From a checkpoint of a small image embedding model: depths [2, 5, 5], widths [128, 256, 512].
Rows from block 4 of a small image embedding model, named by matrix and row number. Rows with one number belong to one channel. Each number is 200 + 30 x the weight over its row's rms, rounded and kept within 0 to 999. All counts start at 0.
After each channel's rows are labels from the 100 images, of 14976, where the channel reaches its highest value: "top examples" is what is common among them. Only what is clearly more common there than usual is listed. The data: dead-leaves pictures: piles of overlapping shapes. In brackets: how many of the 100.
# sq0: squeeze pointwise conv (model.blocks.4.sq.0.weight, 64x256x1x1), inputs 0-85
# e10: expand pointwise conv (model.blocks.4.e1.0.weight, 128x64x1x1, transposed), outputs 0-63
# e30: expand 3x3 conv (model.blocks.4.e3.0.weight, 128x64x3x3, transposed, each kernel summed), outputs 0-63

sq0.17,251,246,202,184,242,190,181,218,184,169,187,234,186,246,188,246,219,167,184,185,258,208,175,186,182,199,193,204,242,186,188,244,181,209,205,183,267,247,261,179,271,172,182,178,257,247,184,215,265,192,245,233,190,249,263,245,182,189,246,185,222,193,196,200,253,184,240,205,238,181,202,253,234,262,187,178,193,184,197,176,200,190,196,249,170,243
e10.17,175,182,190,182,176,195,193,195,198,185,201,243,250,250,189,189,166,197,170,193,176,270,200,234,193,210,196,260,276,242,246,152,173,250,173,191,192,190,203,224,181,233,233,249,197,199,188,195,159,202,253,240,184,190,208,211,190,189,190,198,179,243,228,202
e30.17,162,203,180,168,174,176,168,175,181,156,199,193,169,184,161,142,177,174,183,195,161,189,176,210,193,194,168,226,147,188,177,179,190,143,165,197,173,174,219,189,187,170,168,201,176,177,170,171,174,200,174,182,183,163,175,154,203,179,147,193,180,165,197,191
top examples: vivid (100)

sq0.62,189,169,186,198,239,284,217,211,234,155,169,233,217,190,201,175,199,186,153,201,170,216,196,195,197,187,213,193,182,176,303,179,161,203,182,194,165,171,170,178,168,247,232,171,177,190,171,216,175,175,172,241,300,180,170,186,182,183,186,164,198,190,198,196,158,165,187,215,240,169,222,195,175,156,277,252,181,240,186,197,209,191,186,169,216,163
e10.62,200,169,186,189,202,189,195,189,188,207,185,187,185,182,189,195,247,188,214,188,193,184,199,190,191,187,196,198,181,180,185,205,206,188,177,199,189,186,194,202,206,200,189,204,190,195,188,191,189,203,188,185,252,191,295,300,196,195,196,208,188,189,183,189
e30.62,229,155,199,205,217,201,155,221,169,219,164,211,225,149,148,218,244,216,167,207,195,186,254,214,175,220,216,107,180,227,194,234,179,202,218,223,132,227,210,227,213,207,140,214,214,210,207,227,221,216,181,229,220,166,209,219,228,219,219,200,220,148,214,189
top examples: grey (100)

sq0.57,190,150,155,267,157,189,223,179,140,219,226,154,245,145,189,159,155,196,221,267,193,202,247,141,142,186,126,183,160,222,193,150,226,192,180,249,201,161,196,223,180,149,242,219,150,156,226,190,188,170,157,158,193,148,149,152,223,162,154,226,172,190,154,207,171,227,152,160,154,224,163,146,177,190,184,186,171,237,201,200,199,187,188,190,209,194
e10.57,190,191,202,225,181,167,175,213,210,241,187,155,199,141,205,185,186,206,200,211,169,152,199,200,174,177,194,140,191,198,142,184,227,145,207,187,160,235,203,156,154,188,197,144,178,171,205,206,191,282,135,139,197,172,185,180,175,180,166,170,242,154,198,215
e30.57,232,224,210,231,217,208,232,212,206,206,227,185,225,150,219,212,212,198,241,245,215,120,234,223,212,236,169,255,212,175,127,206,130,219,237,211,230,242,151,215,148,190,229,236,223,207,157,255,222,232,160,204,208,225,213,216,250,218,212,224,204,234,232,208
top examples: dark (83)

sq0.44,192,195,185,189,252,287,218,208,231,167,175,246,210,193,204,176,207,184,159,195,174,214,191,194,196,195,211,187,183,182,304,204,167,200,191,188,167,168,172,184,169,246,226,177,201,191,177,215,178,180,173,247,304,196,179,213,185,184,189,170,202,192,198,194,159,172,214,215,252,175,224,208,176,157,280,249,183,237,192,202,208,192,192,171,219,164
e10.44,200,169,186,187,201,191,195,188,187,204,188,192,186,184,188,199,245,191,211,189,192,187,199,191,192,189,197,199,184,181,187,204,202,190,177,199,190,186,194,204,205,202,192,205,191,196,188,188,190,204,189,186,252,192,295,305,196,198,195,209,187,191,185,189
e30.44,230,155,198,203,216,200,156,220,168,220,166,210,225,149,150,217,245,214,166,208,195,187,254,213,175,220,215,107,180,228,193,235,180,203,220,225,134,226,213,229,213,207,140,217,213,210,208,228,222,218,183,230,220,167,206,216,232,217,220,199,218,147,215,190
top examples: grey (100)

sq0.39,187,195,188,193,243,288,219,213,235,164,168,239,214,198,203,182,197,183,160,197,172,217,196,191,196,194,212,190,189,178,304,208,162,203,191,190,163,175,170,183,167,250,228,172,205,202,171,217,175,180,176,248,306,192,181,214,184,181,197,166,198,192,202,194,153,167,213,217,245,171,223,202,176,159,281,251,182,236,194,197,209,192,191,168,218,162
e10.39,200,166,183,188,201,190,196,187,186,204,188,190,182,184,185,200,245,190,211,187,192,188,199,187,192,189,197,199,183,180,186,203,204,191,176,198,190,187,194,206,205,202,188,205,192,197,186,188,191,203,190,187,251,192,292,306,197,197,195,208,189,192,181,187
e30.39,230,155,197,204,216,200,158,221,168,218,164,211,224,148,150,217,246,213,164,210,195,186,255,212,175,220,216,106,182,226,196,234,178,200,216,223,133,226,214,227,213,208,142,218,212,209,208,228,220,217,181,229,219,168,206,215,230,217,220,199,220,147,215,189
top examples: grey (100)

sq0.11,174,146,192,119,185,256,178,192,252,155,152,189,179,169,219,166,173,179,148,116,157,177,173,193,183,210,195,196,172,162,262,154,152,178,198,143,153,166,157,172,152,256,194,152,154,179,157,190,158,195,173,195,260,155,156,162,167,198,175,150,176,211,204,187,150,153,168,197,185,160,220,167,174,155,254,235,200,192,209,216,159,214,204,164,221,168
e10.11,195,177,139,151,185,205,197,145,153,182,191,187,157,172,146,194,240,199,203,153,199,177,206,158,231,206,210,186,159,153,167,196,188,161,201,226,206,182,210,174,246,158,158,188,195,213,150,186,212,176,166,163,230,217,227,230,208,195,218,207,166,161,151,156
e30.11,222,134,209,204,200,207,157,229,201,204,157,210,214,207,156,206,249,231,214,203,217,185,248,210,197,226,222,106,194,254,231,254,200,226,216,226,146,207,211,216,241,203,143,195,205,206,225,213,200,197,189,260,220,182,212,209,196,204,225,218,226,137,210,180
top examples: grey (100)

sq0.55,158,205,136,260,154,175,222,145,136,196,202,151,239,168,212,162,230,166,203,260,163,183,248,155,160,227,123,142,170,189,184,207,205,152,222,245,169,168,163,195,183,150,228,203,198,166,201,156,161,154,161,152,182,196,188,206,201,161,171,204,159,225,150,177,158,205,206,142,151,201,197,185,147,165,177,199,164,225,222,214,161,225,230,163,215,154
e10.55,187,206,200,258,229,219,173,207,208,258,236,206,164,154,199,180,201,239,181,210,214,200,232,160,167,234,240,189,177,177,160,223,231,157,224,235,165,272,243,206,199,170,166,163,168,177,198,201,216,271,157,160,192,161,193,191,170,179,175,177,277,203,167,211
e30.55,237,213,203,230,212,216,188,198,230,158,200,203,222,161,175,175,161,158,211,216,198,124,223,223,205,217,169,245,183,162,227,159,114,192,164,204,185,224,157,203,125,191,218,258,213,206,123,229,233,241,171,201,197,179,219,205,226,208,163,209,196,201,226,193
top examples: shaded (78); cool (55); vivid (45)

sq0.38,205,238,198,147,211,192,228,259,236,194,187,199,158,229,259,214,242,217,188,152,205,275,149,232,240,254,231,258,217,200,188,236,179,239,251,161,202,212,204,171,213,217,163,184,242,213,183,263,205,176,213,209,187,245,239,234,181,172,221,188,235,258,184,230,202,184,233,252,210,183,215,234,196,202,189,216,183,159,246,244,266,258,251,199,231,199
e10.38,216,181,147,185,198,218,222,152,151,181,230,263,196,216,148,215,203,240,140,152,198,233,222,182,186,231,225,233,213,202,214,180,163,222,180,206,184,177,239,249,225,248,183,213,177,203,146,167,190,216,214,220,171,184,187,182,185,215,197,207,179,249,180,155
e30.38,197,198,186,192,187,180,165,187,202,161,199,198,186,166,162,172,149,138,158,164,178,183,194,179,184,195,181,211,155,177,214,135,165,153,163,155,170,188,210,166,152,192,194,213,188,188,160,193,202,220,194,161,197,157,189,199,195,191,145,168,161,182,157,183
top examples: vivid (100)

sq0.21,189,174,181,194,175,164,270,282,227,200,180,190,178,183,202,165,197,251,180,195,194,258,172,262,266,157,253,260,161,191,168,177,177,287,165,181,189,157,187,175,204,207,173,192,180,161,180,287,186,174,169,184,168,172,176,190,177,171,167,179,262,154,167,279,192,177,192,281,167,178,186,171,193,192,162,162,160,172,157,165,274,154,156,199,177,187
e10.21,236,185,189,180,182,178,184,193,192,196,182,142,139,174,193,235,215,183,206,192,174,129,179,143,185,176,196,140,145,125,182,195,205,170,189,187,175,186,186,154,225,197,138,160,175,178,193,178,231,221,178,191,213,195,200,199,178,231,195,237,188,139,133,189
e30.21,241,185,210,229,233,230,202,216,192,251,219,202,233,168,210,241,225,228,199,197,269,187,253,203,209,220,215,204,219,204,213,224,181,268,256,194,200,227,186,222,211,232,226,226,235,213,241,244,250,236,212,245,213,190,229,258,201,240,263,198,233,177,179,219
top examples: pastel (100); shaded (82)

sq0.0,168,159,227,236,170,177,194,168,144,157,176,169,216,167,179,173,166,155,150,233,171,179,242,149,153,189,140,167,175,169,188,159,178,156,185,236,175,174,174,178,159,157,211,158,158,176,180,165,171,225,173,168,187,155,154,154,167,220,171,176,159,188,230,164,165,184,156,165,170,169,184,154,183,172,180,180,234,208,189,187,174,189,190,170,184,187
e10.0,170,151,189,215,184,179,243,189,190,219,188,175,166,168,186,167,159,195,189,190,169,174,189,161,248,190,194,164,172,172,169,175,220,174,172,189,248,228,193,159,159,178,168,168,247,249,186,258,171,238,171,163,150,249,184,189,247,170,245,176,226,170,163,193
e30.0,144,178,211,221,238,205,186,218,166,212,162,202,230,194,200,204,164,188,169,181,181,218,147,165,214,186,226,213,172,215,131,162,194,180,203,157,180,236,196,174,186,123,213,222,226,214,126,162,168,175,136,144,210,184,218,215,185,205,191,161,200,194,182,174
top examples: vivid (74)